config.toml
dataset = "views of escape-time and Newton fractals"
crop_scale_min = 0.2
color_jitter = 0.6
depths = [4, 4, 4]
widths = [64, 128, 256]
projector_hidden_layers = 1
beta2 = 0.999
beta1 = 0.9
shampoo_beta = 0.999
max_precond_dim = 1024
Rows from block 7 of a small self-supervised image encoder, named by matrix and row number. Rows with one number belong to one channel. Each number is 500 + 25 x the weight over its row's rms, rounded and kept within 0 to 999. All counts start at 0. Numbers have three digits each. After the name is the row's rms in percent of the matrix's.
After each channel's rows are labels from the 100 images, of 14848, where the channel reaches its highest value: "responds to" is what is common among them. Only what is clearly more common there than usual is listed. The data: views of escape-time and Newton fractals.
# convs0: first 3x3 conv (model.blocks.7.convs.0.weight, 128x128x3x3, each kernel summed), inputs 0-127
# convs1: second 3x3 conv (model.blocks.7.convs.1.weight, 128x128x3x3, transposed, each kernel summed), outputs 0-127

convs0.99 108:472498530529524532494511540523524470499497460493520526441507500510454475453515490503477477499531520482479487502449512490499496522516472483533500488520530485490495463517474486511488492480489474565505534500500471507530511502500513497488467470512473499458547510511517485483494452497476535458509476435485513564481460521479521495523506519546496467527532526494529537491545504495506493506484
convs1.99 109:496483465491498517515504514528523513519531495480502558508476514517501469496517507497485510488511480487515509463522474474525485499481527511507538437571466491496547545481497497489475510461478481489486499530495516533500539502559474509555496520482515500452515433518542492455494513518490554479524472485498511499494475512505499502487537515486490507478563472461498523512464485518505526517489
responds to: tricorn

convs0.108 121:474495501431552481508523489521518473476511496449499502529475507505486481522482518484476501491512473501509507524507524500491492518507482558473476453465481504461520537531519502515464570431547436446538512501475520504525488487470464497493521511508488500503470472520526491505461496470474503521481497506523520498502507488496484500514532522470511505484520504487486521516509504488426517512503
convs1.108 112:486493477483515495497532512536495486533506515491489516512491524520480492521482530529510526485498501496491542486497516467502520531504514527485541466477526495467507537540548529553473509463506451473534503511489589490549526517472485494520483515495529479468472475573509491511487518516494527501520465479479550482507516510481504531549479543498489508503558484499492512525483498484479524498483
responds to: sine Julia set

convs0.109 117:484486515474522449474486495500492490505491544508532500482443495531470515546495521500508433452448479506493479488504500516490492498511516469487512500486496464501504534446507478550529501479562504493519483471473529497530475498538522558489508500488510499509537463450482479487500475451535462504492485504514504499511496463483481439535492481507513473515488499515523510528495526503489504499454
convs1.109 108:498478482483503501488504492511507512497485491489523513471493528492513512486479497431493474512471520528502489507476526475543549486537549504462479583545515494576490508483497471498545510462505495468498529505490489468511461504512506531482509507451516468523537522457529433488486492463495496520525446488480499499493472500499471519496530484505528497538493510497499497499493471500534483507523
responds to: grey; Julia set

convs0.37 118:465498498531486446449509508495477519499514464466505491479486496510478503509507482508499433494527470547502467490516498503463505498509487517466521476481521498526544524475494533510509519473476475501463485485467557503516518483485481506505520445486517508484512483502500508551520569503506522463500472524476457469488542499527503459480496494518496537489511460510461460555492479501478519538495
convs1.37 107:486500542473466488464551513492495505490484432502491472480464515512480498508491510491486492507494520504504479451496473504467524518530510493522527511496526488499483506454518549528516497473501523478525492475479497519533453474485513504469490428492544452497497481511536440486530473472464530505513413485521506501485493526509488519512482488520503515490503457489500466528463477498520492507531
responds to: grey

convs0.73 089:504506520515552522482473502515516491511562500495506499503455498471460471519520519472502465510503540496475497491466559482489515492492488488487512469501495485525510471513472508528500500482498465479503482520498476533463514467477485487482439485489474508499543476475450521447482486505506451477534491477505494467477544508463549478488527483484488546502482479491538569491530520468512502475517
convs1.73 088:455485459585508484537485483473542527479533491522491529474525510510493500490486458517510503512502490465471530520483495478513505482451486487491499531516476460531503529501502456487484463476504519495493469542488516529514486499538514492512478546513488485437515482528547540504515505488461488472521506494515537505489499461496546466532506483502484527461485502479528496494455507501504494489449
responds to: Mandelbrot set

convs0.43 119:491545517484488432514512565500504498473510505489528522513498508505467513501508500527454506482505495506541493470477453509506535511480528518556496477536506461522521475527483513458455502540507505513486500497524486486507529495538499512454495481465498484492530557495516524475483467477539479523478502477494462501451503509471455514518498501521514461494514491500490533465464534503487460507547
convs1.43 125:478497527472504492487502506507515511486489475539477475531508486528500504451476475526470482543491508475477525501460458433472486528491458483524503487497476483516427466514482490485510488539488504482491494498508452491461500462490511515489467480500506515524479502465508548532472471535495505502487559506505503463485483487448461504510503518462503531515512515462462489447471523475517471491524
responds to: pastel

convs0.57 125:507507445555499546497520520500500491532447471489550494527490495505449494490514492483534497515507511500469458521480568503516508499503501474502503489538484513497525505519525514470505520507490494503474501503472506515509513484487537528495462508512494506489494528533515514466527528484499507518481471428492514463539470555523498495504508487547494529454463484480471530489453494455528508452520
convs1.57 108:496474472455490486492527470484503558496496480504512497466475480625489485475482491466498496501469497511472514489486492461512500484458498517469510486494516504485463526493477516492514487485513458481470462502546546491489503494474516499481491487496535494499473486499498475496463544490446504502483500478502483560499487502472471538558455497494513487498527496488477486490502496463530514490482
responds to: tricorn; grey

convs0.46 096:561479516543471521531516499493547506531517503484530505492493485473525460508534515548536515500464495504462527529500511530474484491514516507526489503483499517482515461523503483496473528494476472486475514542459516562496484470492470571503545472485454499479507517508465494519518492462510490484482481498472510459509535509476490527460474477499540473490525510468506465475477489480468477489523
convs1.46 098:553514497526513486499507528456502501490472469534478490488557528495511535535518505527544481476502488517526535527496483513503448504518497492481510496481470508486483499546481511484463498523509525478509524544462475549470494500502500473492504483552571514510492476495524519508535522438511480482497518514433468488506533499492477511499507497527540499513482527553480533467509493485475491517477
responds to: Mandelbrot set; Julia set

convs0.17 083:527533486495481507510506505497540502478442479494507492501531502473554458527522465499495483525480526496522489533510480556462488502548510535491463459518510480490495470481498491469473456478505498551529495492506530489506493495474543463499509488494494480485492483509500490503520434545492481534487533487457488497458543530490487508549502505509475466491521495543526529487449495491455521502508
convs1.17 092:514448558496450486466474462527517494487515499490518515498483521510437494487497501518514480543486498499500509457526505514466529518544483447451505521450499474515507515507501524490518523515492510528486499476523519457500505507492481531521449454477512465514538495441473508507559501500530521509516536513498456501497509527490496503454550452485493492494508514475486516526497491485506508474493
responds to: grey

convs0.39 096:462544515512540507490514518524476505499509432521491467485511505487523447519490502544493452513465477533494507517504451519463482499479499518440486478498488503484515469412517517516461497501499464532511533493488515464500510493456503524502508483481475504487523503476469511523512518484522501461489517498499500493506504468512551476488447561520481523485523458490500505530514480515495488528511
convs1.39 096:470491522516502495475502524509440485509503480502476495500468501469492462529479526562506483482486489534512493508491481536489523559456511489493525506503493533466510501473484558519545524422498493506513517512481519515542481501454501521517523461489521475486520516541497461479565466502492501489538456492451508533503514528469485493526476491521476470495515498501493510494476528529518517495497
responds to: grey

convs0.82 087:468543514484546507476479536500497452539498527545518491512504507555525474503504521507478446489449504524498520486500493497488493472497524479463488497538504531453498501498486504505500487455549459509528491528495481504524545528494519481480485530471508507485482459491460515532502491463522442547496521493504501534519479506497518451508481512448471470511479479492457498481493529518477478533497
convs1.82 096:519513492465502451535510487483463483531488517491533540498469479503494455483523491478472544470514450496473558482487487455494519482473500490491517524507493485525515473542483492505561502496519504448497506509530507516507552515560522498483509543501495478455508507502522477461476512456477514480500515549525513504490506463476464503502499529481485485487465478473508493531467477522469493538474
responds to: sine Julia set

convs0.120 102:448496507479493471490482516510482502490503527536520517459487470471514478534498512500507483522443508462519504519502459518509547503509502502519493515474466499498507491494471516472472493453533499505528519509504502500511479476482535447501506531529484475492540511482518478531465459455476512504488515474507511491476467467501473482513571466499543456499521509497574562493488524460494491482494
convs1.120 114:451490454484488556498481503487531499499495506490515549440479515494499488491525494507513445480482520474533548506486524464507552471536520507491495528546514508492511531460486487492493525481486459512454481478513486482516501485514514500534494518476512491500559491468500515519564536465513496505501508526488485531511506482500469506514549473499515457508523513498551531501519458523507518489539
responds to: grey; Julia set; Mandelbrot set

convs0.38 103:501491485499490469506498538502506535519509485530510530530510477502464512510493496503532498538500516511508477492490490501509505513526500544549473437474556510504517503539516501483463474542510494498498510556541500522528491503463499520455464467511484547482467543482518477485453492505535499515451516485498505479509468435506502478444492497502468448521482488489493530467502541538485490496498
convs1.38 116:515521488472513484493491507497481464476448472541497485539541481482519546498479490480497519484515496482523510472461476484471487487504505479485503453546509458474492477527483512480501509540497484481495477473501453542478489469500541473458477500491495472491518493464501585503477469483461487516466560501481481455485502509497486489506487465478466440522506475511470516470487494509532492514491
responds to: pastel; Mandelbrot set; Julia set

convs0.79 103:538519456502531548499502531503507449480503535483529501492456475477490511499497517501523500514489499521476499460518540511530497541501498509504458525491496484505507472532476537486453492492531473466484497533496510508489480485467468513499491472506485447510489543469517544498521483474523498518486480531470482414531518552485473515475494495507500504466521519498500467532515474461550468484519
convs1.79 093:522487427501493534493508483508487525464474456490515509521470495473478494540492517501507507531561521486489473485488546500483488491524489471446481493453490509466457514519488542466483505489540493477492507513514503508512529470478469518520483460455518516494515462491504502510518481523488510547457528475482517492498525511523413512480488485468526496453460495520475509501525488487497525486518
responds to: Mandelbrot set

convs0.19 110:526511463497528473490498518480525467484501542500505510483448533507455507481510464410485528473520502487453541512526505529487493463581497518487498481506502497479505491481528500503540504555492500528500486476482512496500511476502499509512469499535473497479509488435530525489492478509535472502454501476500515453507512470527510510449480500475497495526502507477523514483457511465471509511500
convs1.19 088:487550547543506543466542539468509464492496475510505537527513532498494537552542460474483521467522511493493529502501553534469483490529562487520491517501539485477477502498562511525511501530437461508530517488474481478480490482505514526547471485504485474492503495491504491505506481520525513521516491486469526466484516480515534511467470517482500516481511494514465517513507509522504492505531
responds to: pastel; sine Julia set

convs0.68 102:496524482514460484511533515533502442510521489497509524464493416486477532502506513525489499543547450521521509500487488505493516535498491484499480502483495496486527463485476519489480544517528503503484508472493521493554492473539463478488499503488463492476519471471495488505489509496484520525392443489501495499495506480478504474500532487506488512521552497493538523504527521478509523478483
convs1.68 106:506538483507474528524545473510464488504498533477526471515491446510484506506519547526511471520570510503514524494498505485488526527478508484511510535526467503483537481495470510456544497489510570511497503493527518507578537480513469486506519509488518442460537509515506443508524497505464520526435512495477507497507488502474481495502522491481514491507493462480524511496484525492517518503529
responds to: quartic Julia set; cubic Julia set

convs0.121 100:485502543451493500524485451479505457484526500510487469518471509508494507490490468488456496504484489521486543498497472489489494510472456528481478487496496472492475543495479514519459599549525489482513506509492470510480479525531494492474515480475480485491471487502490493515490483480480473551498483522510538554524480453498525520502497510457469486480436489502481519514549484472485481528498
convs1.121 143:492499476468534477505465504514458490517486513480494497525478526490508463506493507506499529524465468534494541461510489498467482493533519507523502494509515503506515507487522469514499509490486500502497497499494517510520518521542502475498490536502513435440468479562480479497475485485459527461508455533494521523472485445483529501508524544490498528506503413480471447537492464477471524522494
responds to: sine Julia set; quartic Julia set

convs0.13 081:505510486546484476487530483533510532496448507445475511496501522588489497506494501466513522481494517487499483509497512472509477489551466514512470500525461506511499526521494529509472465505470494487448510509531531529527520516503513479508506497510492458512441478472461501530531482534487546500499487479481480461499513505464509497550479506465470490514503460483481508465533495500546524503547
convs1.13 091:467486473532481502516476477484558498473517474563508484429503472525493474491506463476482464544497509489474515509497516485494516460526501522507475489490505456510455451537485496498500504462503487497455501508512477480475484488530457550536491528502486491522503507460497519542487480522480503480540544492486525507497493432517486473469507480482498477507479488504483491503494533513474504479440
responds to: pastel; Mandelbrot set

convs0.22 090:458508521510463523431516530517500521478479511526489517494473480489471426515474442491468483467479539493490509478504491486532518507508520502450550450486439526461502468506507472480467508486511504519498511538510469501500499465499471482527541506502507474513487510527468496511506502504460486523488470513475521475541515465507479501475492550499511492460497487518520483508542522477530472495515
convs1.22 099:508489494525504517423489533479503493511483508470498473449505475485480464512539508526543492517504505495488454536516465501504488498501508468478457477496513540454478502516482485508456509444536494487504517478487481464524527504467482489531507497497536476467466481515470460510529541547505503498519478509472514475531493483538473454484492501484510492498477470522499542523498467551482534525468
responds to: sine Julia set; quartic Julia set

convs0.74 111:516507484485508476516500471512490490490534540479552503475437501466480464459491578485524487518482486514501472479509475458532475539504511508517495496468472523513437499556506478510501536505493481469518481498511510498502462527479499482492492506491469509475534531511501467523520523484520525500519494557488497491519477491473534469493485517503502506483481518480508430471534438519507506484487
convs1.74 100:537483523509495530515489475511475528474532495477493485494439518485471456506497513477477555549516517544540503478504510478506558496482522502506471474473511473548479507472458481481464483540502474488487512494523471452476449482499520477516512485501535550533501544489490496495513544477545467529490535490504502448486504518494486474483511498510492534509509490486500464484476471464517495488484
responds to: Mandelbrot set; close-up; Julia set

convs0.127 098:487537483524530490501515557523535414507501478512505487497489514518486469504528480540503517483490519477508487481521510521526528436495558515499456509467521484516502482499483479479535532525442467454508478507464503495479479526502451476526523496496488535506517469472505502500500489519482498485505512506493516477465528481531493500513496484508456529504557475497513520477475476477532529549497
convs1.127 082:494506499506472588501519509473478520531507479498469486491493500511489511477521514492507496486517529487495498464486524458463447493452497412492491429468494516453506493472523488498498494539502517470491468484535505507488498492513509483504449530464526501481464467451506478515497521493518515530476475486505505475517457521466500495516467474475466491479509500481466479485495495493511470467469
responds to: sine Julia set; grey

convs0.27 097:480504484564496503508534517544506525492542468515538477503507527489509515484496550522437484476505504491463510475501500479455485485504473483484501488437544524505443513506533495533544494477492521459517493492514484485499519485536491475522516512496494529472490490478520510530521539483472494506488499480515549475482513471513499507470498513446485521456451501457504475461473516468466491495482
convs1.27 110:498527516545467509497508483478489528460511464507489476462505472521495506505510530521537500509502501502479498503556516495501479493494521497498525500445522495496467484478529511514482486511479508487490459493512492477473476480490464517549521493479480558515479495482517531491495493563498463504539541472494484472508488478522466499474463447438532539472485566513493464476526543504492461488504
responds to: Mandelbrot set